{"model": "multi-label image tagger", "dataset": "larger renderings of crowded toy scenes", "train_examples": 90422, "image_size": 96, "crop_scale_min": 1, "horizontal_flip": false, "color_jitter": 0.1, "arch": "convnext", "isotropic": true, "norm": "layernorm", "activation": "swiglu", "mlp_ratio": 3, "inner_norm": false, "drop_path": 0.15, "patch_size": [12, 12], "layers": 10, "width": 256, "kernel_size": 7, "num_labels": 52, "mixing": "mixup", "init": "xavier_uniform", "residual_init": "scaled_by_depth", "optimizer": "soap", "beta2": 0.99, "lr": 0.0022, "beta1": 0.95, "shampoo_beta": 0.99, "eps": 1e-08, "precondition_frequency": 32, "max_precond_dim": 1024, "one_sided": false, "adamw_lr_other_params": 0.0018, "grad_clip": 1.0, "steps": 40000, "batch_size": 128, "epochs": 56.6, "lr_schedule": "wsd_sqrt", "decay_fraction": 0.3, "final_lr_fraction": 0, "warmup_steps": 2000, "weight_decay": 0.05, "adamw_weight_decay_other_params": 0.05}
Rows from block 5 of a small multi-label image tagger, named by matrix and row number. Rows with one number belong to one neuron. Each number is 128 + 32 x the weight over its row's rms, rounded and kept within 0 to 255. All counts start at 0. Numbers have three digits each. After the name is the row's rms in percent of the matrix's.
After each neuron's rows are labels from the 100 images, of 14976, where the neuron reaches its largest size: "responds to" is what is common among them; "lies over" is the class under the peak. Only what is clearly more common there than usual is listed. The data: larger renderings of crowded toy scenes.
# gate: MLP gate (model.blocks.5.mlp.gate.weight, 768x256), inputs 0-127
# fc1: MLP up (model.blocks.5.mlp.fc1.weight, 768x256), inputs 0-127
# fc2: MLP down (model.blocks.5.mlp.fc2.weight, 256x768, transposed), outputs 0-127

gate.172 106:154135192101116140085115129103137180098124145105105145139199126120180089151225179158128163085088157084146142136089153114095152076113125107088098028107139081157138181130159177104100160084156063109115185160146117143108135114127095155168146226127134122168109203090185091133078066128132125115103131111136176142132117173150125115081136122123144161174099138157164115129158130124136094142083
fc1.172 109:170077144136118126116135139126105107139097069101146092160114154105148056139147198150138149108106151052114078112129132080133110113142110142153153097120225155155098139161184075108141106095133040116115153189134113144098064140123157122169163210107110108164056168147186121129118051128105148152103113122113133149087096111139108153167129145134142123121131077134185156128147093134145096161148
fc2.172 105:177144199069110141136093149150116033085146141120127153155089128130117177111117112175109127137096134146087159121073115097076084120112116131108115149074122167197072087121152153140103120087083103098084142169129144128112096154099050148183146189136124119157144096145137229083132107172075113140138122118118155166089131173159089067116137113123119103158125089148155192093118119169149115100127
responds to: tree; largest object: tree
lies over: tree

gate.16 103:132086184156126089102129127116129075179108070116087090176103109107130120105135074188153141122113170098153157104111104159129110067134125084100157149133199065137156121103149104095132113101119097109127183163121121116140126102083069183136110107134109186094145108097202148128143095173135110113107145192116139120180135138124115138123142172118155131132107153119172067139103085148152068082136
fc1.16 104:080082185130096096149129140103119111116127152140055045125112098131117077140128129112082130151159147125110214129092116106079145110124130165104114148136219081162108188110105115149087178092100129135095140147128124106118118125099133125093113109141089147123150161159165101100123116110137134149100127129110142115162174154148092128096062138141107168105155127155187039093176107106055132114105
fc2.16 101:107185116114135172211130162163147094118159169089085145151099074190138125163085103121103118114161158104137155127096118156138144140147100081160108150135124160129130102143117222105142183073161156107105163152087135159142090138128098081129162164116145177126089114180187111117120173137118125174171081178125130105100074153135088118118080130100167120148150145136186151067149105147160068109099
responds to: tree; largest object: tree
lies over: tree

gate.235 105:179142168154086108134106121095212168097106148133088119126185166077108094090121213119152143109108128176113130073117071118091133178092110067079178138197103179146185150126170187098118140148138093133125094122096165116156155109175186171131189171094111129128178068149142098175139165139144152112179096076125134163160101212119150134112152112120093108145123142075134148111106132122154196146106
fc1.235 099:093121139094157155090175124151156182156186110096172107098120137207141108153141090091127076191151185189204166127076177130189109090100154118141133118135127120138137098139101131122137134160147103107139138128173167103100088152106117086094081091144146097077093153086144090130140146091067139090089096120125135174048150084129151125136132113127075084160130141183164164139142135178101148046162
fc2.235 096:083100146117119142129111217128151149150155146155130139123114178096119128118154115112111124187138160138096061205156132095103134133131077127138153175061114066124180168157143085115149090103153161161148100155117126126128096096099152139200050109171087094118168149089121161093106138147093152117111091115129112132106122188146083142200139116112058072144102100143115070148106117073112090118108
responds to: chair; light from behind the camera; count: six; largest object: chair
lies over: chair

gate.641 102:149147151195134042111137100072113160159124104116113130115128136147102122160154102143115111082140119143090168090076163057117109184133114153153083164124195073175123184142137184182137156088133065074101108121177113088162142129156183130087123132147114107157107188112174141107077165118120122134163106112142085135110126165126163164168120136135123155080119120131170148198164107132155067112086
fc1.641 105:138157153091152144126130149172158097122123172179045080157153177136194149091104080117167086089134112137175142145081129157133132172138100118098174178093149110138091081070143124120126087092124120116096150096112142162145084140079127155136127128073114177086185100085098102108086114142142135137124160144178143154109105131113155134121156144120118085126157116132109111163125155159158174161101
fc2.641 101:133136167214129147131150122101137126131159138116092086103129121151118095142138178100144110159162141128118143148095150161079118063137145130172135137095035168111108081108137102153094157150133164186122134126059118098116134073094159106109112005109128111150159112126204126167104079135084108159170084135124130140145121135158085106125148113169190161065148183134069163102143100098156090104110
responds to: light from behind the scene; mushroom; umbrella
lies over: mushroom

gate.672 103:124101094158130183126108136135113107126103123099138133168082121121184020146129181154151159150081182161100100127060173047135191087124141159134144129085181136151078153136175203168089167160119108152115102108160146134140130149098139086128109139159097147160110120152128113095134114157114142115060066133114177204124109086176116144155102150140107138124128138116124083148127132109107083192125
fc1.672 103:155153137184136123109106144123051155123130097085140118108133114098188122130131079105136123155108107133152166108080125141115126104175181140098078140131117126101129129173091142071162146074188117108162157132152181123125132185110093127159153091135100108196150105093085090107110178174154143146108108129110118208103149060135157130114137125129105132138089123141221138122171097095148095154106
fc2.672 100:112174179128096152106079154116129138141120114144116193144156157122117117129140131146140141202112187102125153153127081153159151114108060141129161079153120150150043065095209079160058147166101120105136145128132100141108159114180135150089118147183137080186111080094153109088158128157100132167114153085146128085059111083121098144129124128143073132162158126094127108156134101137113092103105
responds to: tree; barrel; largest object: tree
lies over: tree

gate.427 103:097098152186120120122080106122177123147158135123137127110174107098155162178159125116118159143123128058143190086181173137137113077114086092163173164129151143119166112117147115168084123096071126111186126162102134131089139172061066146135084112112159061179223156104116175152168153133158154090089150152171143074178121114115115078164133120101155088130140103140090149162198174150068115167136
fc1.427 106:147167159142109126132141140127121128098123188107146123095099140166151126134123096154149169158142178193121036099133094138124119165098144150148151104095140076137146153143103103182112153169165132098155080075158108147124117109149188149121130147060114111122074158169095114148063137115152108073165099147121100079070084131136144139070151160137128112083157094087129157114106091094151141157136
fc2.427 100:093196102154156084131135107120146145109055151163121151182111101084078144162134119173070139070109088146124218113141136114081140147169125098127164171150155164080111131104170160096142122148144117093145124146095123114112127160114113113174104112136113133044180150127181078060082187143060113048104096194121097102094154161184187143153116121096094126122118157137112143117139181150098140143130
responds to: rocket
lies over: rocket

gate.626 101:118126160100139084122119128071135127107070039130126097166111118119135088151173072152148119081113075139102148103150050152142113193124123139113097154199121121178129147066167126098159128148107193130104102125146119156116123198079112177084134156097152152135127125106102114124102123185088082154175164120131091114132092165173112103199089221089168179101078137133166160109117100149090139101105
fc1.626 095:100084099110136136164098174133168057008163105167136097098112144100096049123110200115082167176136167180113136115117168081194181124096062108091148153188131127070109121131135134146114199105159143152145113138128115141154142120139169129153154100113128162091159086150119166125130114112098086157086106108077113157102099082141037136125159162152135096176104178134127115094138143161089158150098
fc2.626 095:095133115135088199146112102147080115139128186152144109118140177072082148173141173181156125110123129092138063080113207133159086119084096128156150093129096195139142147121115175092094082111095142103121102136158117172089146132112082148152138119162125120141121156134107156072130143171137106121137110123146122105127107117171105068159112147082144185132173114091133070138131146114125149122083
responds to: chair
lies over: chair

gate.355 101:125108101199096142121127163131139136099054143138162094212155090144209081138166134125119162108114140120135136138126102106151116142152103152075088145054142079116108160113190135072130139121082125139168136097139184100075151169181073129159085165150171116136130114170131103155104075122095109118115156111179133184121082137112056138162054149176188177191143155107169115077112101101126114185121
fc1.355 104:113139131126088122094124094132131147117139072063071132125093109134149154158079129150209117119186114150099111159097073123102088135173183078164147148116065137150111138179108116133115165135170092150158078159106113090149142135131143129079182121139128120189061199112111123103158085134160143134170140110141189085127069093119091149124137126104061133120144111120092148136023151111145132112112
fc2.355 112:159138133143086101136153094083198208130083099113165109140134171144153121130132094096106101142125112118122110100109122131099127154160111111111122117149114112115098175122130146110107070124173111082081135166059125149126106122114134154129135130047106130067048161100120161127156112128103082157167151139081123143166196108107118113102149090118192112084146127119120160093138082065205099144094
responds to: light from behind the scene; lamp; flower; umbrella
lies over: lamp

gate.180 103:114110194126131189141161132086086140121062125137171133132137177151104141132150135137086157186145181107127153075102145201097169096109073150152111097072138164149070113161126147150110144097144137134131090177171072165128095136149085150157141130098184135159132112092123156135069135100152116163128140091135124168106185116089118077130146106150115110179213107117123120119170143094124092124102
fc1.180 100:139081086122123064100098088146122154103156115117090075128133113145132136138114102132097142105074088155117060127109134073146112102118134084126135132138091184117122128128115112093098164172106124161160127095066103132097043102097171096086135173093137132057184058227136188117111093175146136126071115121110118077092080139141155118155111095114132182160154225085134107152070141113093114186089
fc2.180 094:176131067139183128125112115117130110125161124153178124159111146146139131124137144178104130191156125099165087075182159080096158118104153080115189156132192106094109185174133083080168115159167146190188111068100108180150148100111099121109124171098128145135116115166084149107146127142134091137110159073074078101129144103172141145117107100166073165130124181127099082131235155105102127151184
responds to: tree
lies over: tree

gate.459 101:140099160121187143157079066131111110168129144183159112136081142118192137159130165079069136169117057133110188177088134150168096144135098082183136161166086126143122119103125136102098107117179140139129168175112116127075197150155083095147162160091137169150145083105150122090164090200076128113136123160090132167132157118154143119135119143115131155124160180083150090119114143148147064117127
fc1.459 105:094169182130110169107098127156145113155113158128148139109091128115121124145114090132097154102114067162119079115156108126162166120101127104162134166099086087161089135145185149112142149126135064089081030120090133149195167060100101131165153152109115117168098158089098131109089129091126098085182102138113150151175115117153168157116142130096110099056103146167102114175203115117106092151100
fc2.459 100:192119234164105125151127111121126092093116147145126130138113150131138091148165111091146096150147106091131131118154157119191107164139163137150121084077153107122153133175051132082139112110187151110133157199139136105155119123069162177159118128156152195146135073143125124161160180140145144128199099083110171140114150091115062119131120125083098112141103155160131179145120104135104113135166
responds to: rocket
lies over: rocket

gate.536 099:068144204152090157208126136087114082033102107144138099109159174156113108101168161139165126131108075127160141120090191146144097093081126084111155111086096115158163111084120138144151141208161152149127166121174139166126118108154183104112116087163094181115147093144109169162083106182136139132138080120064144093144114103139072092134146166092132171152106113114086072132059171142126110121148
fc1.536 099:100088144144085131100159123117130133101155105147105139117102138128110115136094089148119189112170098113165123100144165130157123093109043090165105159136128120069173112145122141152139157156106117148143094149129194098053143096191107107117209169160144178151141097138161111143111204136156105163154112175133135124139091191106114102081161133135169179181087109096100147045114127190130070133153
fc2.536 092:118083166112085078074127130104069152152131118146117155123215118081116121111123131128106133134129072118129067110106147144167089188135082022134106140105187184069131166098165162118058156122131133121168109075126115170130205139072189168149042153113111126127102101119149123136140106100127119127096143143102111107095193134121127129150147145044082141160145102097135097184240114145133130097098
responds to: light from behind the scene; pine
lies over: pine

gate.718 101:169142151129137132154128162141097110081089092157106072141071137150109115111179117099159112102067093085159144128111162125190185088139098111131105153098143114184127168122143079149164205139101101113165162092162132097125118129073150061134142146091141170165153075157173132073186095176147136137070110182143142134081136165163150155091106157142122062127159152136108140131211099056125102144175
fc1.718 106:104071166169082168100103076098103111102164154113103103151114166123150114134101107142121146168108125139136151148157147122100155120147080140078153149107097091128120093125120179109119108112105135125100057147159125106117109063185170152093160185162115146158089057082080111092114090080112132136114172186121167198081094143152125125192143148127148124131177121131151103112160115158113158159124
fc2.718 103:162119121077160173174088141169124109154118137148056126110165228103168138125161080060155134116133106115126133122198108145117107158144087116170128105120181077125129174113152081181074122110139122106104082126128136083155193119171137106054163193123127125157136106122106174110096134097107112066107145052111156125095138184151035144140088131142132089153100179174140106146119124096105117088121
responds to: chair; candle
lies over: candle

gate.348 098:140160084132199147099096108089135120141090133108123139139128153101077132151120160124156132112200096153121155130106101107084182151149119101152080134122120143120171152150148139093102115145161108116052137129127172126205113126123094149154149099140115123058103116137170116148078140097124172105170151135128122088102101118124129117190104088122154120086162161152121053130150149136128097172131
fc1.348 094:177127179157127167085078103084115083075123118083158121121159133129163088131098045074069118106183157079168152153103106165144132170168100082102146077100168076132174123147117100107089167148197114117124097121171109106199085056185065113167155127144110149099124151176161104121121117079136121199072130159093139095076149089136146159161159177134187088133112125184079153110052149099148164059149
fc2.348 097:112114066160128104105147154147161146130164114170128139092127159108081143155143118137098148101141149100139065126060104146142124142065135111148141088062074069191099126142097139115132134119154163083095173124165101143153124096153121130112067125095115147102159095146159107128172073099136138138135087111120099058156125200076139147173123103128100109112161154123175175140040138116128130219138
responds to: chair
lies over: chair

gate.292 098:143097190107112093121137103134103074116094153142075103086132105130146076195100131171093127163134157118135120065111122098113143128074066156098099139103187150142079124132113140109098158106091084111131116142140095084161129118105120102145133130076127111109192066093188125110111101086137072170104154136114130079189149095119121130155079106161109139095118155115123076103141134143121115123172
fc1.292 100:119133055151173191180163097122127116086110155164132174163142184154104162110096091098120110104143116168146152060118086103133140123156136112141154150103034144137084122048137159113153123122173131186143134118073124158132093153151175165153129138145128118117110150148138100095135126098132183124146106083202170124114167141109115076175120164136125146162149163111086179105090105098125135133106
fc2.292 100:126090137095101154070120138177134096137113114098091144184094130084122125104127143112145116090112121145127095144100127105125100200208148111136201119124140147133109128122132134117194101149089105160128134123108140116128129119148156150137117071147129136176103052097094107110112204095121168143113184126114126162111133118124076064162128098146157157087119162126095091134068122100179157118102
responds to: tree; largest object: tree
lies over: tree

gate.118 106:164167107149106120203129142100137174142108146082124118174127161159120149125120137114147142196111080079121079103086151202153134135138105098148136091149103099095165153187192167091092122092178124104133111171149121125123135125057137169146136119162160151134133132116089129102153114150159182110148186097085110123103118138154110196142078112120134150121157078142165190150128139096192179061115
fc1.118 104:112133113173082077117159098138105104150119145175158167077145060132153123112171155123135087013142123075127196150092134095131093171123068144121151141114185098144114140163090164090078132080123074133161104191137139122138106141161053116121139098133123103120082136138169108062098090083145127087104109100115117156100104077107137138146139088079114079141111086134116109114124169063164113108107
fc2.118 099:103145128143116118046117160144149138131135098158108120145043087099128035185151092117144102114144126151074167167080133149102129147127175114180188160147086108088145102098180114085163175089114142088121139099158134138126140135147059082112157180130079170183147133168079155109080113168135064083113107122158114138114130184108053169156167108091121119105148184125178110165123113109121070151164
responds to: snowman; barrel
lies over: snowman; barrel

gate.557 099:036137154102091169174164118142158113124126098092152096121176126105165109140114083114113141049132127125145091116149122135110153091128146103137112130133171107152125160155151119133144135178075096099118126112093158145127155169102078137108097111071099159141172070098076091112175175116095128128069149096142150135079136116212149112157107076148100118133111066131126129155178213107097129131077
fc1.557 096:169136086152127129107114130153090093160120142123172135122105137138161090141112076107109149170126137072116140127118140114147113120132112097152084116153084106190122124077144091172098119119128144169136163139145109154132119121059201176138156122155144121164057229131131094105104152133171129155141122127105101139144146117050148099071144057096149075159134115162176064119125099069156153117153
fc2.557 092:161103124116129158169101157149106127095114143125096155185087100114136143115083125113130118163108150159120161188155105035122098131157119205129135160153145128126074200131130152081139117104100147105143176220056136038115094118131085111089141155140098124133092108136214093145099109079133110125107109113099141109113211129140130138144106113132119069144123120142128145111175070136177125107082
responds to: chair
lies over: chair

gate.754 099:137113178222131053153172163121092108159084124120104103139097075168080148130139198078114103149105125094112089101070134092117078123121166126167138144179159091144111194100164099104240151105146106128168146161144142135090153147135135135141121139108104154099113129125147135159077130124114112122086100095161125160082137202164099109138161078145124137074113143058129125170140151105120181141104
fc1.754 101:156169079160148127174139141114156197132202147058110106159117134123149176136164112077121114049072080095131118154097072139166156169174141143097152115150105147121102182142163055152184133173151171114118145156162148158102124113143175124120209089162119134128161101231154120119142140125149099090158115186097179082113126108150117152135122142093070140106119096131126106087150116076121173141124
fc2.754 099:078070104224096044042134135180157140128142135126109138169120132170152067174136148140091104104117111114088157095151086101092106133136155125140173138116151090097146173149120120142090122114136073128113117204103143066154100123150120188109130155125154106143123115103090193109100049175152184090136155168146124155143108143148168095161141133160134160171174095108201115160120092130173116127132
responds to: tree; largest object: tree
lies over: tree

gate.592 096:134081078187151162105147147172119116114120123120134114131078161157081109151152149118115084147197130087085065151138156170126120138139126095139137141095158130100193152122160119123124126142128197140088168124140094077165077124081132105100106115141125121095186176075139092110123079077151127104166135148101142144105114077139131146167126101091134169039115124178062105152193166168168111121122
fc1.592 094:164129049199146123127078106125122095120112099099076076154117126131128151174166133159123131113097088187129086164145138129146042139160159163116111153096124172125132145126129114095131105129072174127063150150129135162122086109153145151137055122058076184050091096119123158146149138127139144126110127160140131107119155110138147119095148172154127151099140091116092141165124085151145074111088
fc2.592 095:181129167170173106169119113124117070119105123165091098073145105125131119176119110095156115192177107112114115099122146112135192180132153106134142110129138071118133134098101087130082086163147093114088110122156147116103096136095161105136181108088138123153090135153077106100171123047157114140133164116127113153139116160138095112107154183147092121147129184115121135057122105122102133137147
responds to: snowman
lies over: snowman

gate.629 098:189081152189127046110161158107136112134145127157047127183154149103151153146083147181109110119117130143185135095158119170056133092137120102172145100132151136105139167134157096103113092148123119161149091095150117124135094103154209142127082093058148111099070136083138124155133122158103102093163153135115096169166123158103091111094117115076163116115159104091158124156116097104157090078112
fc1.629 101:117104135192123166103124121150116112093132098118142188096139081125126161121103113075122120192066085134125150162181151139124149110141148144139181143116145148150122124125125143100115115167055147118128084154173150161144196082133035148168111094181100069168138119087198108141119095150143144158113149170064106122132128096142150136094087134169142196122148223089164093120186158111154133128127
fc2.629 102:117100097132104085171122125154153147112121225115097158127143063066105140152129138051141118163218095071140122092242114101127144150156153142151137132154091101152121085107135035132131126128133142126096123127119133180121126121066141133124102153068125094125142106116133122115123124124134089143155113138101114110105103116149144157153147119154065085119133140086087103147037127160115135147077
responds to: rocket
lies over: rocket

gate.268 095:170159104102130089109095101150139190107066089144187115152161120089175141105115083100115132079141080123139169084088105178127120110117108133154163148135125176159147132131144185178167165111168103196127103091123117081149121130065107155181123101096144151189162128096084131085163122156119127136144171101125142118112160121131130115092055167131186089099092109137087080133185096108136196120151
fc1.268 104:124133087079163090090141144118163138125146089152132152093086098100125106126156176075148125189154180089047124118166185213143093103097152135109082121125136143178151161139140135108169112133053109132137099120086132115119150123138159138172148104121128117092086089141119123094144143123133108132192118160167149084149195123108105123098147089126135149160163117124104167176120118148116147137102
fc2.268 101:103129123158143138104135153166112142134139135101116161072190104112106126117113105193085127179088132178105116145097163172123137085141085135170152126120125191147158081123155172139095139108140120128154095159123158174142098127139121073150093160207124108101087157083089106135173126170120139187153103208139138119135139133128071072129167207129140165122125123109161127108075094161129162144093
responds to: chair
lies over: chair

gate.208 097:118155104156122160142114173178104136133136129128142116132144116142118092126197058139111052153105124077148090138080158144083128056121108137165129109141114124119113105146148166151142115125126143099113103144140184157154106150113064160132083070081081160105081125083131185153082094110150068088143156158123112091149122171113117157096107150196137158081107129124169106085127135131138149125152
fc1.208 103:098139092171132166151159089100070160083116111222145165134148073098175138140170109085144147156123131134147104122130154128139189185162109120173143123104141179123102122148169110178143140096124076135111112058088148116148127104130101180110133142137123135174137099149111128130102124111165119053112175164161131121122185135135136105142103141107127045165074172073107108174126116100130114123088
fc2.208 097:086130100149190083142150120126122104110093135070055128152082035168142107109082156125142186100160088128126176135126100136104125107151124098121159079107126169093136101100096135027100136086091113110138086115142129124099120190167131131083148163109155170129120147153150133106096147091150084138144078110117162106122086105077086111142188169150135140135096089098189101080195115152097135147089
responds to: mushroom; umbrella
lies over: mushroom

gate.299 105:144123134184116081129088129146142146113112094096118083125126131148189114159091133106106148111078158149102120095136142169131164122182192162134221132157157074096085112105135166129206173081060115131097087111123166120126134133152025140163205140098104132169142111117109123126097182176143138121102118206081119124146151097144094131202121154145106128091116094118117092087154135146115186106081
fc1.299 105:103125107130108062048160111143115145129146153126093131132121090132073096128142093203125104156136099128175154074166118107111122113100192118097097074123065166136122100071142140105137119124097120114124165171163138132136146122116080094139114097118114171156085128093120122148177125136121141150123124100095116083086119142092108110093119117100107127132113128088132102136087122212104139110154
fc2.299 101:136084121152156158123140148153080127165172081120128168115126056079199127154158145060129158164070165116126174156168138137115094125162138138149116106090110101093133136114119099154079153088091114130134129134181089061120030159141092138162125156069131100118094133087143164095227157111155101113136148130132107087101144130049146152147090172130152153121139141120148187106101150165117106078118
responds to: snowman; largest object: snowman
lies over: snowman

gate.735 100:150115145166113121190095134143041096149106082074106076109120169189159093104169112148130114161042160104094141138085149059108066089172133110114109062111096118104093160161197140131120106100186140149124166123146122128139106171138155132157154168064141177208140111129121190113112143119121142164100140094078132124137142094190143072168105103109208102152049122151110097124120139106111092132084
fc1.735 099:071184114022100130144135104127091104164093100130158153168150140110196098114166164161139123150094091172161093162109091157161201184127183115153147148125101177176175135111123209102134117139152144130110143139063119120136185160093077104095138157133097124067093162162130171123169131153154148103098122167132162113073105066203084094104142122130159117123123197137120139126222156103108187153078
fc2.735 095:095141138212198105112134110100146106097128089107101150114081116123158125152084147137150157097134138139105141110131134207112163102134189151130112100130065120145183123106101076053157116168140140134069117107086083074072175122105112110166130091130176108112109126185165161187125174111085116092159132130123122143088050176134142182143146106149166131088157145186158149091133155118122144151193
responds to: light from behind the scene; umbrella
lies over: umbrella

gate.581 102:164151142135138122111162110125044133160130117096174108178061118090148135141178116130169114097112140245172101154110164219119176141145104114116115118103106135096136116080176142150186100180102140109118145142106135116079105079113133118160129125090135144203094119112141142125130127107194112125142056162104127109128137121116183151106129176112203103166100082104149105063181128144138154133091
fc1.581 093:128180094183143144093088105121099160122157132124135134179109106105146182135109181066136099108083138107129129116122171084137130151143167097133136137145134118180120115085123037166103108087186140161145132161086108089202158095129093127055167146145122177106112145125095155124145044158103089091178130087138114124103143098102161093133111113109174120135074147094111137148134131118070173159113
fc2.581 099:172121108128093113039101119154165084148132120118072143113140114123097118167132120081184104125163143121136140151045144235092119117113102170145140107156117139090187073107149129127148146115112193143132103066136135186199132181087129081105119147123147159194148119128148111169112145125148177087151109106117170089148143150126081154145078111117114073093141119150136125128096066110131152105138
responds to: mushroom; largest object: mushroom
lies over: mushroom

gate.280 096:132124116093148134167126165109146107097111119154036174143103147108140168079147138074117119085159110115142110122136092141147194059110053106080155116094118162145131159126131134119196174130183135192118162151136128124108139157134171103096143157097133119116148064131096104105180054088097105063136087105137125156141129164156134098124114129101107117126190074199086168080250040134153134139185
fc1.280 100:098112127120079160159161050123147156089124181101142132087173121166144131133108089131161101179154110130134105111080093097128126132146133133102126134154153120130107060095122151104169128129092140117141082189124136120160146101128071130079175151144100073118104177099063097085160130143139112083100112086124142112108121111124158144128173084145124145080038146115148105117087106123154112105134
fc2.280 095:076041073167107088112151115109164171155157108131105129121147140202129104113145145124118125068151134044163138123139139142116156140133194131117156179043100157137190155156110070139147130091161099125132097153133168177155116128107129109114133127136153129158116121150088134119097081193098110187145140163079074117128083092160138065148142165103126191109121127144103089106173108126170163110077
responds to: rocket
lies over: rocket

gate.365 098:140152164125136151161135089112135155124166159068107180117110139059149121106143162137129102159123069112134168101151097111153161119170085116164173181136153139120167104123100141145147135117192062169098101176149140161129144096110075138130109131074134130176150126135140110113095116117140105158103149154109139140103103140122156110091089115053098071153130223151158074133116122149116145153167
fc1.365 101:129068098115147099041136115128145095087116115074123098123136126118100142094105143125146114106132155201103086128153186135183132147157123133117150103073136072148140127107135132159142130108101112093122104172144145122137122136197143105127111146122141151104060121154187163141177129075101162124142061177107152112131142116128192159112135084107093128088163141144127223084049146176131126149148
fc2.365 102:068093144150107081169127102101154078117123161124151125100143134084130126112110150128087097139145078069117093131157101097149125146084203151108124171148126114142133138135133130126173107089127161146138083085140144172121135129143102147145129102124180007107098076096139144167137134160161126106134113103161138145144056113141108142122124199119111127139106123101144189129126125139152166148142
responds to: rocket
lies over: rocket

gate.151 105:139139140109121063160108110100127112084143095098064128106090174137064041093149114099096084085133134135123067149179079170124162170103161119114130164152126172153146146124126000145095168156113194143105201165152166148152116180145106123167116061102156167159116132160148154122152152118133124094137142096155175143138148147155066138147104176092106166111119151133082082125129157073151130120098
fc1.151 104:141124177143155094039072161132148096194123165200204124092186087135164223094143091186124127134105148108165118168162149100076061140121150116141135144112134106115145130136107234140084183110091096107152186119109098132127163114165080123154090166143125088060136158070112123143144201159138137108138132155177156140124125152085155102131123081100096126110104142160144122152183159147082208115123
fc2.151 101:174108141137121078185118094146128108183179084114102127110106166136145150120120135074147149115167160128118156163147132169175119146132176131155129126122122090096116118177168151148130120198116053122144085126081139117124118115099164120093080136182099176128146082145152103183079132118151147204111115104060117161056163149145113080098091136112128115111145110138157103166084111119116113104131
responds to: chair
lies over: chair

gate.40 092:136096077126153099113101091094095135135146078178164122163144123157181121137155122138068157098131159089106195124134144126144164206175143145151081151108101115121105159068103115118114143128137114150134097081089075072106114129195111147135132099118155153156174227092111168112089106099077134131108149175086104128122074114134122100216120125122127123164059085102111100088103144095150144135171
fc1.40 094:136144150164139126167159158179157112136138170145143111165128157101147115163204142141127069121160171187138116171099105129114081197186127115136106124185078169186108171085147160122170164121134046134147116149131112143124135110130234111147150172108123016134144153128117109172111093111123149154149185122096151141117101127192113122104122119151085131162136141125134149135113167096125090127116
fc2.40 097:107210149069153103151123160170133141118143176109128162126145104077107088134117139137124107070145133091101157138055107156145142180126138119105088115089146088123134150103101165129046101096138107168117183130185130127145130041196111125202191128151159117121138155111102148110122123205107126135117159144127102127119115185170156139154099127154157088153040126135133065059105092135097127102110
responds to: light from behind the scene; tree
lies over: tree